config.yaml
encoder_arch: "vit"
horizontal_flip: false
rotation_deg: 10
mask_ratio: 0.75
encoder_activation: "swiglu"
encoder_patch_size: [8, 8]
encoder_positions: "learned"
residual_init: "none"
beta2: 0.95
batch_size: 64
lr_schedule: "cosine"
Rows from block 12 of the encoder of a small masked image model, named by matrix and row number. Rows with one number belong to one neuron. Each number is 50 + 10 x the weight over its row's rms, rounded and kept within 0 to 99. All counts start at 0. After the name is the row's rms in percent of the matrix's.
After each neuron's rows are labels from the 100 images, of 14976, where the neuron reaches its largest size: "top examples" is what is common among them. Only what is clearly more common there than usual is listed. The data: drawn small creatures on textured ground.
# gate: MLP gate (encoder.blocks.12.mlp.gate.weight, 416x160), inputs 108-159
# fc1: MLP up (encoder.blocks.12.mlp.fc1.weight, 416x160), inputs 108-159
# fc2: MLP down (encoder.blocks.12.mlp.fc2.weight, 160x416, transposed), outputs 108-159

gate.339 093:47 77 48 49 37 42 54 53 57 42 44 50 42 53 64 76 50 47 68 64 44 64 49 58 53 65 61 45 37 55 54 44 54 67 44 58 40 33 47 39 56 47 67 39 38 67 61 38 35 48 49 54
fc1.339 095:50 67 60 69 47 58 54 61 49 41 45 40 59 69 42 54 55 48 68 63 43 61 71 48 55 53 39 55 35 57 54 52 44 49 29 56 66 56 35 56 50 46 54 42 60 36 51 45 53 56 55 48
fc2.339 096:44 59 62 55 51 47 60 44 61 49 38 43 46 56 36 44 58 57 64 40 67 58 73 54 37 59 43 34 51 70 54 44 54 52 25 44 43 43 47 56 51 48 61 54 43 55 50 54 46 40 62 65
top examples: dragonfly; black

gate.150 097:40 51 52 75 68 67 77 47 52 57 45 39 54 53 57 41 47 44 60 47 63 48 59 64 41 50 62 38 43 58 43 40 63 46 43 40 28 52 36 47 61 46 54 40 70 69 53 50 50 48 63 49
fc1.150 097:39 60 41 42 58 53 47 39 57 50 45 43 50 44 62 53 57 40 51 75 49 46 45 47 53 54 78 43 54 59 50 59 61 53 62 31 39 34 42 60 40 51 57 56 37 56 70 44 70 46 39 41
fc2.150 097:49 47 50 45 37 55 50 45 47 51 64 51 59 56 37 44 51 68 40 34 44 70 52 31 51 53 38 56 47 51 40 47 43 45 44 53 49 53 44 43 59 53 44 54 78 39 55 56 34 50 63 47
top examples: spider; black

gate.2 150:48 47 44 56 58 47 53 45 68 54 42 69 47 55 43 52 68 48 51 48 60 49 59 22 60 43 54 43 26 54 54 50 34 68 57 59 56 39 50 48 41 47 42 47 40 44 30 59 46 37 61 68
fc1.2 138:39 59 58 64 27 58 63 60 28 56 68 48 47 53 46 41 30 41 49 43 53 71 33 53 46 61 40 64 74 58 48 46 58 42 39 51 45 59 70 55 67 52 60 52 66 52 58 44 60 54 36 47
fc2.2 144:37 59 54 65 42 51 39 53 34 53 47 41 37 55 23 54 57 42 61 34 45 47 46 53 44 60 47 62 57 45 52 32 63 38 44 54 34 53 47 62 66 71 43 48 63 41 34 55 56 68 60 63
top examples: spider; yellow; orange

gate.355 049:49 46 27 49 63 71 74 14 70 41 56 66 60 36 51 44 62 53 43 56 59 48 35 21 55 62 65 36 60 51 42 43 57 54 72 55 51 52 48 61 56 45 40 54 45 34 47 49 58 37 59 55
fc1.355 051:53 76 46 62 61 42 46 35 57 61 46 42 49 49 42 26 61 52 61 43 47 50 53 48 39 71 36 47 50 35 57 42 62 29 37 64 75 48 58 63 51 48 48 26 63 37 61 54 45 62 33 54
fc2.355 048:52 41 43 49 53 39 57 20 50 65 48 53 36 30 37 60 51 46 47 54 49 56 38 52 54 58 67 51 44 38 41 47 57 55 59 49 39 58 52 48 41 93 45 48 61 58 27 46 54 50 30 43
top examples: starfish; orange; yellow

gate.118 107:46 40 54 48 37 38 53 57 58 59 56 47 65 56 55 55 55 58 37 58 77 41 48 52 51 56 37 69 65 54 57 68 57 44 35 39 50 39 48 37 50 54 21 35 52 63 52 52 42 57 42 42
fc1.118 112:48 48 48 44 70 42 38 48 54 50 43 36 59 50 24 49 45 68 52 44 44 50 46 48 40 54 37 65 34 32 49 44 66 60 49 52 66 60 48 60 51 47 58 34 54 31 43 59 44 52 50 57
fc2.118 112:34 66 49 59 60 57 55 58 41 56 47 41 39 43 26 59 59 48 54 46 55 35 27 46 35 44 38 42 42 54 58 46 64 45 28 60 48 49 48 48 47 27 51 45 51 37 45 52 61 54 85 59
top examples: crab

gate.350 148:54 53 36 33 47 49 42 53 45 42 49 70 48 54 44 48 56 43 45 42 49 35 53 51 53 57 44 64 66 45 43 51 46 40 51 54 50 48 49 65 51 54 46 61 44 47 54 77 40 55 57 61
fc1.350 139:53 65 53 41 45 48 42 47 43 47 56 76 44 55 53 58 57 47 48 35 48 36 39 38 49 41 39 48 54 67 43 47 48 49 47 54 74 43 70 61 49 48 43 48 45 42 45 64 40 65 66 62
fc2.350 141:45 49 61 50 42 33 52 41 61 52 49 39 49 47 76 38 37 68 55 56 51 57 56 51 52 55 44 50 54 48 52 48 42 57 55 57 55 62 49 25 50 32 48 36 41 61 72 24 32 30 39 61
top examples: jellyfish; crab

gate.127 147:33 60 36 34 50 39 49 56 46 53 54 45 41 48 27 45 39 55 34 40 34 48 58 66 61 40 54 73 58 39 43 25 48 50 51 62 55 56 31 54 53 56 40 48 51 44 47 61 41 67 47 54
fc1.127 137:54 44 39 48 61 53 62 64 47 55 35 42 57 56 47 70 45 46 56 50 39 55 56 48 42 37 49 46 29 45 45 45 47 40 56 32 51 52 52 55 46 50 43 46 61 43 49 57 45 46 47 44
fc2.127 128:38 58 44 50 48 48 38 49 42 42 48 43 45 40 45 54 53 59 51 45 53 56 60 53 39 43 61 60 58 49 53 37 61 55 57 58 73 65 49 55 63 35 43 46 70 57 57 39 46 46 36 44
top examples: butterfly; black

gate.273 157:45 48 62 19 58 61 53 52 57 59 48 41 52 42 53 53 48 47 42 56 44 51 30 40 45 39 48 62 67 50 63 46 44 59 53 37 47 52 31 62 45 52 21 45 59 62 50 55 59 56 70 50
fc1.273 153:58 37 49 41 49 31 33 72 44 63 59 45 63 41 59 43 50 64 43 43 53 40 40 49 51 44 58 63 68 45 49 42 50 41 49 42 57 48 38 35 42 53 47 49 41 67 74 46 36 42 59 51
fc2.273 150:52 58 51 64 57 37 46 41 41 47 46 52 37 43 58 62 58 50 61 32 50 66 77 58 41 55 60 41 51 51 34 46 59 45 51 51 48 42 64 51 45 64 70 57 48 62 60 41 50 42 41 62
top examples: jellyfish; white

gate.330 109:47 50 64 28 30 57 49 30 46 40 49 52 53 62 41 43 50 64 55 51 56 55 26 52 52 26 54 49 36 59 49 63 31 51 37 48 56 54 48 45 57 48 36 41 59 61 40 55 38 51 67 44
fc1.330 111:63 46 49 55 44 60 55 47 38 50 56 50 47 66 39 52 52 51 34 35 45 83 63 41 51 51 41 62 55 41 67 48 59 54 64 45 47 51 55 47 50 46 48 51 79 48 29 44 65 55 24 40
fc2.330 115:49 29 43 47 57 38 39 48 41 67 50 71 51 61 31 70 53 51 45 41 67 53 59 62 32 54 50 62 53 58 47 52 29 53 51 43 54 51 51 50 57 48 52 50 65 45 61 52 59 34 50 54
top examples: jellyfish; red

gate.38 082:43 55 59 63 69 62 46 37 55 42 49 50 52 50 54 48 29 57 58 49 46 57 39 44 34 59 54 11 33 61 42 48 61 34 53 59 43 43 60 57 60 52 71 46 52 58 43 37 49 52 48 56
fc1.38 083:34 67 45 51 52 41 56 74 46 50 56 44 28 33 45 61 59 52 38 65 50 32 39 56 51 65 52 55 38 45 41 58 63 38 57 58 55 64 48 43 50 51 53 49 55 64 66 69 47 43 51 53
fc2.38 067:51 41 49 41 43 51 52 38 44 54 59 61 43 60 41 57 56 58 47 43 43 46 67 62 36 53 51 57 53 36 46 52 55 46 60 64 53 65 42 75 50 54 46 55 60 51 44 49 40 52 49 49
top examples: starfish; pink

gate.319 120:54 69 60 39 59 42 59 51 41 44 63 49 52 39 67 54 40 49 42 32 53 49 51 52 53 32 54 31 49 51 43 59 56 30 62 60 56 51 64 66 43 47 62 45 37 53 42 50 39 60 40 41
fc1.319 124:55 52 69 63 55 47 46 17 53 66 40 61 54 43 45 40 43 60 48 22 80 50 56 57 58 60 46 41 43 38 47 57 46 24 41 60 50 56 67 47 63 52 55 48 49 36 41 47 44 42 57 66
fc2.319 123:50 31 35 46 41 42 56 88 61 54 44 55 57 56 70 49 58 42 47 65 44 36 64 59 41 42 54 38 64 46 32 68 48 48 50 53 54 61 51 44 50 15 25 53 62 48 50 50 46 49 48 56
top examples: starfish; red

gate.393 037:45 49 58 36 60 44 64 51 52 74 33 22 48 60 50 58 44 54 44 32 57 47 47 44 55 23 49 36 53 39 37 44 50 46 46 61 53 57 36 53 54 61 53 55 59 46 58 47 58 62 46 65
fc1.393 039:50 39 44 53 52 55 45 64 59 63 43 45 48 48 44 43 26 42 46 66 44 35 47 66 42 53 58 38 48 39 42 48 54 49 56 33 37 52 32 51 51 51 35 61 47 55 53 62 46 69 60 43
fc2.393 036:33 50 52 59 34 53 49 32 52 41 45 49 37 51 56 43 57 49 51 45 59 53 70 59 52 63 55 39 47 49 37 56 71 55 62 50 45 48 57 42 66 45 50 56 47 69 44 46 43 48 51 57
top examples: crab; orange

gate.235 138:58 78 54 50 46 60 70 71 32 55 35 45 57 50 68 43 58 24 65 62 42 46 45 45 55 49 45 33 42 36 60 64 65 49 52 51 40 49 58 33 51 48 56 44 52 41 57 51 40 54 38 49
fc1.235 141:57 58 48 75 32 50 40 44 57 44 41 45 43 64 60 46 55 48 60 58 55 56 54 48 68 74 54 37 42 51 49 53 49 63 58 45 36 49 53 34 48 49 56 56 38 54 62 59 45 51 44 49
fc2.235 144:63 59 50 63 65 48 46 35 50 50 44 64 47 44 57 40 51 54 48 39 58 72 64 48 46 66 59 47 54 37 47 43 57 34 66 53 66 45 64 54 54 53 54 50 63 56 52 30 53 43 15 53
top examples: turtle; dragonfly; black

gate.126 167:35 43 44 60 51 49 37 60 30 51 43 45 61 61 42 53 56 51 67 47 57 53 66 44 48 38 56 59 57 46 44 45 53 59 47 45 47 25 59 41 49 53 43 53 64 55 45 54 63 48 64 59
fc1.126 150:56 54 49 48 40 44 50 39 59 52 61 48 43 39 49 49 38 55 36 42 41 55 44 67 54 62 37 55 57 54 72 46 40 39 48 46 54 75 32 44 58 53 36 55 41 60 55 51 30 48 37 35
fc2.126 142:58 58 48 45 38 35 64 47 75 46 42 56 39 59 41 44 46 60 39 52 55 39 52 53 58 61 60 50 25 42 54 53 47 50 54 65 43 55 37 67 53 62 54 41 44 53 38 60 40 51 45 56
top examples: spider; white; yellow

gate.241 091:30 46 43 43 55 34 53 37 44 39 56 54 39 46 58 69 35 43 48 41 35 56 35 39 61 41 60 64 49 56 43 39 41 66 50 53 44 61 35 68 45 48 47 51 38 51 28 57 59 54 54 44
fc1.241 093:52 43 54 24 45 44 65 38 58 52 71 42 49 46 36 52 45 46 28 55 65 56 47 47 58 47 60 59 63 57 56 60 30 53 47 57 68 42 39 52 43 50 57 58 38 54 48 60 51 47 51 40
fc2.241 091:56 60 59 58 43 53 46 43 67 42 56 67 46 50 52 54 49 60 64 44 58 44 38 53 45 60 37 41 54 54 50 44 53 38 33 57 62 54 54 35 54 32 66 51 30 46 57 30 40 30 65 46
top examples: butterfly; large

gate.244 074:57 22 47 55 73 57 55 44 42 62 40 39 47 43 43 27 51 63 40 41 55 49 35 54 60 44 59 37 53 39 48 53 68 56 40 52 51 52 46 54 58 52 46 44 47 63 35 42 63 53 45 73
fc1.244 074:45 53 45 49 50 46 61 44 52 54 45 67 44 34 54 64 54 36 55 50 32 63 70 68 51 71 44 47 46 44 42 56 47 33 67 55 48 44 32 60 42 46 53 56 45 42 45 38 64 55 49 39
fc2.244 071:47 50 36 53 65 40 52 66 58 54 44 41 32 47 72 54 55 37 38 70 26 43 62 38 64 29 62 52 49 33 41 60 54 51 67 34 50 44 66 52 31 33 43 49 49 59 43 49 46 51 37 50
top examples: jellyfish; grey

gate.294 156:54 52 35 48 44 53 45 54 43 45 63 52 42 48 38 46 62 57 35 25 36 55 40 53 52 63 42 61 57 39 70 52 58 28 51 63 40 46 49 36 50 54 53 49 51 54 49 39 45 40 48 58
fc1.294 144:45 64 46 25 47 37 54 43 60 47 42 63 57 38 51 47 60 66 35 56 62 46 53 52 50 55 62 50 72 56 60 55 39 46 42 52 43 62 37 59 49 48 53 52 48 62 57 59 44 48 51 47
fc2.294 149:49 44 49 56 56 45 64 61 49 50 50 56 44 54 40 64 30 35 38 60 60 57 54 50 56 43 65 53 52 54 44 39 36 68 45 49 45 36 40 45 45 85 38 51 64 51 42 70 54 48 43 34
top examples: dragonfly; red

gate.363 102:49 51 57 45 48 47 38 52 58 57 55 42 64 60 46 39 47 49 57 60 55 33 51 58 47 49 42 64 59 39 47 49 47 43 53 45 53 53 60 60 47 49 36 59 43 51 45 61 45 63 36 42
fc1.363 102:52 42 59 78 43 59 61 48 68 53 41 43 65 55 51 30 36 44 56 38 49 54 56 57 48 50 42 51 45 54 39 42 50 40 43 45 55 64 36 61 41 49 43 61 41 54 52 40 55 35 46 43
fc2.363 100:50 39 43 36 53 45 41 52 37 54 59 73 48 38 51 66 58 53 62 24 59 49 52 52 49 33 59 42 49 46 48 57 51 47 49 46 55 44 69 51 58 19 65 54 64 64 57 47 51 35 52 54
top examples: jellyfish

gate.35 052:39 62 52 66 36 45 52 48 56 28 26 28 59 50 46 47 53 41 60 74 36 52 54 71 41 42 45 39 47 48 41 36 54 36 50 56 47 66 31 42 60 49 30 32 61 45 40 48 58 61 51 48
fc1.35 053:50 42 42 53 43 49 42 44 48 47 72 51 41 61 34 45 47 50 49 56 61 47 45 54 48 62 59 60 52 52 42 23 44 50 44 53 60 64 48 39 51 56 41 54 56 38 64 59 39 43 51 34
fc2.35 048:66 67 70 35 52 50 42 37 41 48 65 44 54 59 64 38 48 55 58 56 50 33 64 41 36 43 54 41 48 31 32 47 57 33 62 55 49 38 57 48 41 54 37 25 46 56 65 43 48 57 34 58
top examples: turtle; black; dragonfly

gate.131 163:51 52 55 56 34 61 51 57 51 47 47 44 37 44 44 45 69 34 50 46 28 67 53 51 52 59 49 41 62 51 54 52 36 53 74 52 62 53 40 58 52 50 53 59 41 62 53 51 46 61 30 37
fc1.131 142:54 49 58 55 60 52 52 40 39 55 46 46 33 54 46 59 61 33 41 64 58 64 49 40 45 48 59 31 67 41 55 50 48 45 59 38 56 47 48 55 44 53 48 69 48 70 45 51 66 45 36 35
fc2.131 163:45 61 56 45 62 48 57 45 53 47 53 46 61 54 44 50 46 61 57 51 61 34 40 51 53 53 40 44 32 44 27 39 64 45 34 55 46 55 51 31 45 43 51 39 52 38 43 48 37 57 79 61
top examples: butterfly; brown

gate.87 080:38 47 55 40 56 52 53 44 55 54 45 23 57 46 48 52 43 40 58 55 35 56 36 48 54 62 53 60 45 38 67 52 48 70 69 52 38 49 40 41 52 59 45 51 30 66 44 57 63 64 33 43
fc1.87 084:35 59 56 54 49 54 32 36 59 57 47 51 54 38 75 45 43 41 50 39 42 43 46 30 45 55 57 38 41 38 62 49 48 53 57 48 48 57 42 27 45 52 55 41 25 49 58 50 60 42 51 41
fc2.87 088:49 70 64 48 53 61 46 36 55 49 58 73 55 49 43 57 49 41 66 52 66 60 50 35 65 63 48 57 36 46 44 39 50 44 39 59 66 45 66 56 63 67 56 50 59 45 64 47 38 39 43 51
top examples: butterfly; large

gate.271 085:45 53 46 59 70 51 66 49 44 64 42 60 65 47 59 55 57 38 29 38 55 50 61 81 41 52 46 45 56 46 61 41 49 21 67 52 45 37 53 50 58 52 46 51 59 61 50 48 55 50 57 50
fc1.271 086:52 71 50 53 36 50 68 36 46 44 60 38 26 64 35 50 42 56 55 63 52 35 42 52 31 53 51 49 32 61 42 55 59 58 52 50 41 57 38 45 61 47 60 52 54 57 42 63 52 59 47 50
fc2.271 084:45 56 62 27 47 48 77 35 51 43 58 43 48 54 47 43 53 66 33 33 53 31 47 64 39 68 49 49 45 58 45 30 49 59 59 53 50 54 43 38 52 45 62 30 43 58 69 53 50 63 66 50
top examples: crab; red

gate.190 098:55 47 55 38 62 36 33 56 41 47 62 44 54 43 50 53 38 42 30 37 37 39 46 49 49 46 50 49 73 56 58 46 56 60 60 51 52 55 64 49 52 51 58 48 53 51 51 53 55 52 46 48
fc1.190 101:65 42 36 53 69 41 42 42 64 48 64 40 50 57 57 49 50 60 53 55 47 55 50 38 47 62 60 53 45 57 65 45 51 51 49 26 36 52 41 62 50 49 60 35 51 57 46 56 58 60 35 30
fc2.190 105:49 42 57 39 65 46 61 38 51 58 71 57 38 54 46 37 46 49 58 59 50 33 42 41 57 70 40 46 37 49 53 37 59 59 29 66 61 50 51 49 46 49 60 52 51 56 60 73 40 45 57 45
top examples: butterfly

gate.50 126:57 61 53 41 39 56 56 40 57 44 38 50 41 39 55 61 51 52 42 47 62 44 42 46 52 55 49 39 52 62 59 71 57 55 53 52 48 40 58 62 53 45 71 45 50 57 41 55 47 53 57 54
fc1.50 129:32 46 45 32 49 37 46 53 39 53 39 49 33 46 35 83 40 61 37 44 67 49 42 53 47 45 62 54 55 65 48 43 47 70 45 51 36 25 39 52 57 49 53 43 46 54 47 52 53 52 61 52
fc2.50 125:70 49 56 48 51 54 41 45 37 58 63 55 52 54 52 43 49 71 47 37 68 40 43 48 51 44 42 44 50 50 61 61 59 50 43 50 45 33 63 41 46 07 66 55 39 60 74 57 45 41 65 48
top examples: dragonfly

gate.107 054:50 60 47 60 41 57 64 64 41 57 39 36 57 50 43 45 52 38 53 42 47 65 42 24 63 35 41 59 33 51 51 50 41 51 42 43 50 37 47 59 34 45 52 36 51 51 51 52 39 51 56 62
fc1.107 056:50 51 53 65 56 55 33 41 59 56 71 44 21 52 61 51 42 48 52 54 43 44 53 54 55 32 43 53 48 53 37 49 44 47 61 59 52 61 54 56 64 54 52 53 35 62 57 32 65 38 37 43
fc2.107 055:57 61 63 57 70 45 70 69 63 63 49 41 63 49 44 50 44 46 54 55 64 53 54 67 55 65 45 45 53 41 51 20 56 50 53 56 52 48 38 33 51 87 50 44 56 59 47 29 47 46 67 44
top examples: butterfly

gate.21 138:53 45 61 55 46 38 51 44 50 51 42 50 68 51 51 46 78 56 68 50 71 51 31 57 47 38 58 46 56 27 50 46 53 44 60 53 46 53 57 52 64 48 46 67 48 59 44 49 54 51 37 47
fc1.21 139:62 66 40 62 46 62 50 58 50 59 43 40 45 31 41 51 39 42 52 65 48 57 33 41 36 57 52 23 62 43 50 60 64 49 55 68 63 39 38 52 48 50 57 39 52 35 53 38 53 38 51 57
fc2.21 136:27 35 52 50 45 45 57 53 42 60 48 45 39 35 42 44 46 57 46 47 38 35 31 44 52 46 31 49 43 47 64 50 39 68 42 60 51 65 50 54 51 51 56 49 46 39 50 75 48 57 67 46
top examples: blue; butterfly

gate.326 115:65 39 59 63 39 61 55 59 32 58 63 62 63 52 61 22 58 49 43 58 46 40 44 72 55 40 50 54 39 36 70 62 41 37 49 52 48 55 45 47 42 50 50 61 40 55 35 60 58 60 59 42
fc1.326 112:46 45 63 67 62 33 48 57 54 49 51 53 71 43 63 48 48 61 61 24 58 45 60 61 50 52 28 30 47 57 47 53 55 52 51 54 60 51 55 52 59 51 69 34 39 37 66 44 56 50 66 61
fc2.326 113:41 61 51 70 45 42 25 61 50 43 54 56 38 55 62 62 48 42 52 66 47 57 70 38 48 34 56 45 50 51 42 54 27 50 68 45 56 30 50 40 51 55 37 64 38 50 42 56 54 37 50 45
top examples: spider; yellow

gate.304 085:37 68 53 59 43 42 40 40 50 56 39 53 46 52 66 63 74 49 51 45 67 40 29 43 47 60 65 39 63 39 47 51 54 31 59 61 31 45 53 31 52 51 49 52 36 61 56 53 62 48 43 58
fc1.304 087:57 41 54 49 41 54 46 53 48 54 48 41 57 57 23 56 54 47 53 44 44 40 62 66 45 56 55 62 48 52 53 47 35 57 50 41 69 64 49 48 43 54 46 56 59 58 48 59 51 63 47 46
fc2.304 086:65 50 58 77 45 49 44 46 57 46 48 70 62 67 43 49 51 66 65 48 69 60 48 49 51 64 41 39 41 62 51 54 43 46 19 43 39 46 41 52 43 19 63 57 33 38 47 56 39 30 67 51
top examples: dragonfly

gate.101 092:47 62 41 38 54 59 29 44 36 42 43 53 65 59 58 48 58 53 59 68 52 39 58 59 48 37 63 60 64 28 36 47 42 42 50 46 46 35 43 48 42 50 45 57 54 34 51 45 66 52 46 54
fc1.101 097:45 35 50 52 67 40 49 44 61 62 38 53 43 53 52 49 56 54 45 64 58 39 42 54 75 52 54 71 44 50 39 36 50 50 48 36 58 58 60 50 52 53 41 51 44 55 63 47 39 54 41 70
fc2.101 088:32 44 52 46 26 48 68 42 46 50 61 47 46 43 47 58 46 53 54 19 57 69 50 50 63 50 47 33 37 59 59 51 39 60 39 60 37 43 50 52 49 47 59 48 52 52 47 67 43 53 65 67
top examples: spider

gate.318 082:63 57 52 46 56 56 44 57 54 42 37 40 69 44 51 42 45 59 44 42 42 56 42 41 48 64 49 59 44 38 57 49 53 60 85 56 50 68 53 46 54 50 72 41 32 44 41 41 64 66 34 59
fc1.318 087:57 44 56 39 51 28 51 39 50 49 57 73 47 52 65 60 55 58 52 60 63 44 39 54 40 46 61 60 41 58 52 58 45 50 40 42 40 56 51 69 41 51 39 54 55 68 34 33 61 40 79 52
fc2.318 090:64 35 37 61 61 36 59 50 55 62 32 49 67 62 47 47 47 57 50 71 58 59 70 65 57 67 54 46 45 34 50 54 55 53 48 50 43 40 40 35 44 51 53 46 51 37 39 55 47 45 45 51
top examples: jellyfish; butterfly

gate.97 044:48 62 49 45 65 58 56 36 44 47 56 36 31 49 60 45 62 59 57 49 44 53 54 52 53 51 57 62 42 49 47 29 47 50 58 51 33 55 54 55 41 54 40 49 52 62 60 49 29 59 53 59
fc1.97 049:52 52 52 53 61 52 44 47 45 57 57 45 27 47 46 45 47 47 51 45 54 34 59 48 52 24 53 50 41 39 42 42 69 41 62 57 32 61 69 48 49 46 32 57 61 63 37 50 36 49 55 49
fc2.97 043:58 38 51 43 58 48 59 61 33 69 55 38 53 43 57 47 55 49 57 43 50 48 50 60 58 51 42 42 51 42 60 37 58 51 35 42 38 39 52 44 45 29 46 57 69 75 58 47 49 54 37 52
top examples: dragonfly

gate.208 048:36 47 39 60 64 55 65 36 62 41 56 51 41 62 36 54 60 45 48 36 54 36 57 58 64 45 56 51 33 37 39 35 54 33 57 61 51 73 52 55 63 51 59 66 57 40 46 47 63 49 63 51
fc1.208 051:51 61 58 33 59 57 56 39 65 53 64 29 42 45 54 52 35 56 43 45 60 38 49 43 41 65 60 42 53 51 36 47 53 63 66 64 49 48 55 50 45 45 52 53 46 55 45 53 51 51 48 42
fc2.208 045:43 27 46 42 46 45 47 72 40 58 48 56 48 44 61 54 55 37 44 40 46 52 55 45 47 37 38 49 53 59 79 52 20 61 46 29 50 64 55 65 47 57 48 42 63 65 61 57 52 43 46 54
top examples: jellyfish; pink; butterfly

gate.66 064:63 32 38 52 38 54 68 42 55 53 67 52 35 46 33 64 61 69 24 39 50 57 44 49 46 62 57 62 44 53 64 57 54 67 55 42 49 58 61 66 53 45 42 49 77 64 47 55 57 49 38 53
fc1.66 068:50 30 47 54 52 60 64 54 59 50 49 59 55 41 39 56 65 53 44 39 64 58 61 67 55 46 52 55 65 40 56 63 60 59 60 43 50 49 62 31 54 49 51 44 59 57 37 43 47 43 31 51
fc2.66 067:51 53 61 45 36 50 47 24 69 52 43 59 59 62 37 56 47 65 55 40 63 49 43 43 50 63 54 50 48 57 76 41 68 53 40 64 49 43 45 49 65 26 51 46 55 35 37 55 53 48 54 56
top examples: crab; pink; white

gate.109 038:51 39 36 59 65 57 38 49 52 51 69 56 45 46 42 27 68 59 53 56 44 70 54 47 56 75 63 57 58 53 61 47 50 41 29 44 50 54 61 54 48 48 49 54 78 59 56 54 48 54 62 42
fc1.109 039:43 50 57 40 48 55 53 69 47 50 34 37 41 64 57 36 55 57 62 71 55 65 59 57 40 44 42 54 61 62 36 57 49 69 53 51 55 38 45 39 53 46 41 46 52 64 40 59 32 70 37 55
fc2.109 035:50 48 52 31 43 46 49 53 53 45 52 68 73 51 66 48 61 66 47 26 54 54 46 51 38 49 48 47 48 56 55 40 51 33 59 45 51 57 63 48 56 67 53 39 55 51 51 44 47 51 42 64
top examples: crab

gate.256 096:33 31 53 39 38 49 54 62 41 56 38 41 47 54 67 38 48 47 45 51 48 54 57 48 56 56 35 50 59 31 58 55 57 59 60 46 54 53 60 39 51 52 70 41 71 53 39 61 31 64 39 52
fc1.256 095:45 52 64 41 42 37 40 57 51 52 36 47 60 43 50 39 27 49 50 53 57 48 49 41 63 38 38 55 75 44 52 39 56 56 42 52 58 55 36 42 47 55 40 35 52 53 43 64 35 50 52 35
fc2.256 097:34 42 66 48 32 54 52 39 70 58 59 47 47 55 64 47 46 58 50 50 47 47 46 36 35 34 35 43 53 66 65 52 29 53 64 39 65 52 49 48 49 49 34 52 34 47 54 37 64 49 62 51
top examples: butterfly

gate.249 107:41 42 46 49 48 34 40 39 61 46 43 81 61 35 55 53 52 53 53 49 53 19 56 53 38 55 59 57 55 55 54 52 46 21 38 48 66 60 42 48 45 49 38 51 38 44 38 47 50 44 59 43
fc1.249 106:36 53 43 62 46 42 39 49 45 34 41 65 41 55 52 89 41 40 56 57 42 45 45 40 35 49 51 42 39 52 56 55 54 35 53 60 62 58 53 60 47 50 38 45 51 32 53 58 82 38 52 51
fc2.249 098:55 44 46 47 74 55 58 56 57 47 55 42 32 53 45 47 56 53 42 53 62 44 50 65 52 46 53 50 65 58 36 51 58 61 36 39 34 53 35 63 50 37 42 64 56 72 47 43 44 72 65 46
top examples: turtle; caterpillar

gate.265 037:57 37 47 43 39 48 62 46 51 42 53 43 64 44 61 28 54 40 45 66 27 55 40 48 30 61 41 43 45 41 40 54 79 49 60 50 26 41 55 51 34 50 54 48 73 45 48 42 56 74 51 47
fc1.265 039:56 57 40 32 62 55 51 52 51 63 77 53 72 52 38 24 40 45 60 51 76 47 52 59 47 34 50 63 62 44 38 46 54 43 24 47 56 47 53 41 43 52 56 40 52 51 53 63 31 74 49 48
fc2.265 033:41 56 52 53 40 37 46 43 51 46 52 51 37 45 52 61 56 60 62 23 63 51 66 55 36 45 55 42 63 69 36 56 42 43 49 38 63 48 50 60 53 27 60 45 46 53 59 38 51 40 46 52
top examples: crab; dragonfly

gate.325 130:67 53 53 43 28 68 51 48 40 56 52 58 59 56 46 59 45 63 52 55 62 56 37 54 51 58 48 64 49 59 40 46 50 46 42 46 43 59 43 49 54 51 34 56 43 68 55 36 51 38 48 42
fc1.325 125:51 38 38 37 39 40 44 44 55 42 34 52 54 72 54 59 55 50 50 59 74 46 49 45 53 53 48 58 63 44 51 52 49 30 44 56 38 46 49 42 44 51 26 58 41 58 46 56 49 45 48 57
fc2.325 123:74 49 46 62 48 63 39 46 46 32 50 57 50 62 44 57 52 57 60 57 53 56 54 57 40 50 54 40 57 54 39 60 54 52 49 35 56 49 57 49 55 38 56 68 39 48 62 38 56 48 51 59
top examples: blue; crab